A small image classifier, trained from scratch.
Model: 4.93M parameters, 32-pixel images, arch convnext, activation silu, moe top_k, patch size [2, 2], widths [80, 160, 320].
Data: trained on rendered solids tumbling over patterned floors, 97500 training examples.
Rows from block 4 of a small image classifier, named by matrix and row number. Rows with one number belong to one neuron. Each number is 500 + 40 x the weight over its row's rms, rounded and kept within 0 to 999. All counts start at 0. Numbers have three digits each.
After each neuron's rows are labels from the 100 images, of 14848, where the neuron reaches its highest value: "colour at peak" is the nearest of a few named colours to the mean colour under the peak; "top examples" is what is common among them. Only what is clearly more common there than usual is listed. The data: rendered solids tumbling over patterned floors.
# fc1: MLP up (model.blocks.4.mlp.fc1.weight, 640x160), inputs 0-159
# fc2: MLP down (model.blocks.4.mlp.fc2.weight, 160x640, transposed), outputs 0-159

fc1.573:454450466489486498397448507509456495518517460463449533501512545528525454486432466517474468508492497482483504465469509548429512485498464453498465535476514425489462518523591514478564508538527499533513497531526529530455501452434457489483469495462484602453472540550549511486514514546568511513523525542524501542448572483527414437580466461634460470580459415492564472528462499522577487499513518448484488426501470457544531469464486494544513591572460488515479495476535476533507480470501551
fc2.573:534554449495554469547488477501446511513578486467496494547517480516586562423497517492488567490437495493480486527507543472503452474576493547413442468527502491478472533471522491555519464522464468482450499544503466504565462495544499463519540498516420437535501529518517554462490535449484440467533402516564473559521524463475506553597489529541473532499521531493450540527501534495464476573486410556510484457469585532481465473530530521539507465411458528570536548420502468472543531529503428
colour at peak: brown
top examples: purple object; its colour: purple

fc1.145:491539490528516500523526507488512507447521428540483511533497560532553506480438515484516553490558542481454527498526501427500521490522481508472621532497537601518536425486470526508486451417500519538454511510446453495455563493500443559436448486479452546495466499477590365572525527545544491454477491539466428602512506521470515507521513575522493472507432498514477489494521482528521524537534540481498465520443546466538527479464536453526466449530438404439438506495435502497496515513522487
fc2.145:505438496536363467573518517458470529495523427497527569509424494496499493479482478548415495484570503519541480509486512511507461510441533460562597455490538501538455494488540492510541465457497479550518574482459428532499511490460483499579475495533510456555427499525508520457524465533578473506463526488436536475499482468500448469462463578467515482539521490560535498505503532484404478541477458496528495513503514495474476444501548519476529467479474459395501482471388547450480495549436568
colour at peak: pink
top examples: pink object; count: four; yellow object; its colour: pink

fc1.11:560490436493495471516474537530576545530507497505473496539552485559532489518445500503481468439510492479513537438492476462454491446488577436486553458473435591507495556570510488440506473414506546467512557487521575557476444431535561436551528491403467446500484553525498548479523528518551556573489538513484555477474532541501528484549465514431442533501563446483506556489550440501522495546507451559425515496525489468482499430506548448535475520452536513497484503458552504549483562459515471
fc2.11:439435534454472460500530557506540473413489448470465595484537529546511457436486520504541535500552570526488453516435452457442498470579434529505537468534510488545497508518473469546575504535420493453521520530545509448483486453575536476494521520527444530506529442508454546496506505462406456547459552492493462444486533506495524417526538537501445496458536481493457481558492550511510480401535497498500439575457542488472560533523496498498425533472508473485429498589530567506517506498477509
colour at peak: brown
top examples: count: four; green object; black object; its colour: green

fc1.634:466590470439475504498483502481455574521481478512468487478456507492539469487451453583454454516491478534532568432446452517531508448535474516568460479482499513444491574463487416405536497522534485465448473452479508596541502536435509531487536526536518506473471514460552504435460501500440528495492501478447446472519543521414482551533530513444410433506539500513404536542553444557520520471497504532489548483478549520546416470509512518532585544505483530500480471462438561519524498484516534
fc2.634:505475475498422512439502506476474491524506442539519537562469516556542546498525545478456499470469508487445571553457424341496479513492513524538492527487470453468574505567507407545489471527491484478460526553519583548524520493479514510504494454514498579527523481512503524555435484491502573487503517500498485520458479477463538476509496538467514507416455469380456439417505485494500510572456518519539515473546529589467525539554446561511499529441536479490458482503441440485511520547477538
colour at peak: brown
top examples: red object; its colour: red

fc1.97:477480562473495593495504518495493549479558451500458485588496499440495513558495480547485390448535476463519533501466452487516522492517532473496464529500512444511525483517539478490522438534533464505537491568527479468502500445435432520489541536495453517489530474509471520529467498504486502551524502511492481534534418513457571482495494568459496446436465550508551594484548520539569501581470439486493438551539471440516479576489504448451434539498408550523425568517441566466503573478454471
fc2.97:454461468588537498517416478508438450487429575515539492420465451564490517460500443456584499478472471496553416489417482500511510510507466568529512472456506460514513439466513489544449439511404451541547514606429538506503478431524549571504499449501499476537528506543479510511537487455539443508519431478515473496525455474496514496535520470471506498515451478541516505503542491475542530484552481429576460501473469476538473446478522508536457477532541468496499553576497452442497519563459438
colour at peak: brown
top examples: blue object; purple object; its colour: blue

fc1.95:540465547486493493555491505504587439524528534544507498543476523472489479531382589494506515526544509461499526505520523531518425522456494487527514391567562488492526453445538466523525528471507489536528485525499510496459526502485493529544583559486507495576492525444466393487520530500454425495512455535478514458404523549480444513499380520440503538455466547478564430462478489537473461403529510514473497509462563499519491520509505503543472472500581487437520535482545429535504479519472507
fc2.95:533536517488551468568561539447479525481513505401514468469461439499483510499502524495497445456486487445531516490578560536481478555454501479409470460523452496491508497431468437454530521377501466504506481514490468506563532536416492492518514452490536532544496500471555441553445509510504517521478497534540503480455507583541444495507480570444463511444531506524488471537481527501563483504571496525617489549472504525403488452462445472607424473487451479514523465523506505490456453538516491
colour at peak: pink; purple
top examples: pink object; purple object; its colour: pink; its colour: purple

fc1.278:507483509495465562494481543499458545475515451510514533469556481490479513539547411549541459512522529561530596507477577519512521448510474518557571398440555499492506534545533467519451473471498501560522481458529534423504427476537495532486498478489531542477554471534453467556448534538490492501518472506455506486461444514457499439484518403510508531482602544455449478546505561554405531490545431474529465443498504449517443515477463478513493508535440440485518438547464519446551471523520570
fc2.278:531497508513557516554487520495543493538544580501515527425533534529452530525418478461490551519465491515448448492520514471506499477556472483529519484531537437585495545405520464465512520453562574474489544432520424442443510474501486539533486553543547497540460447442529498429453578501492423464553521511476494497466496504570483495409491549570458475480508499526474402486480503423508490443514526418463548488540518568429530531463531485509436456538495533474504487490511502521525451447460483
colour at peak: brown
top examples: orange object; red object; its colour: orange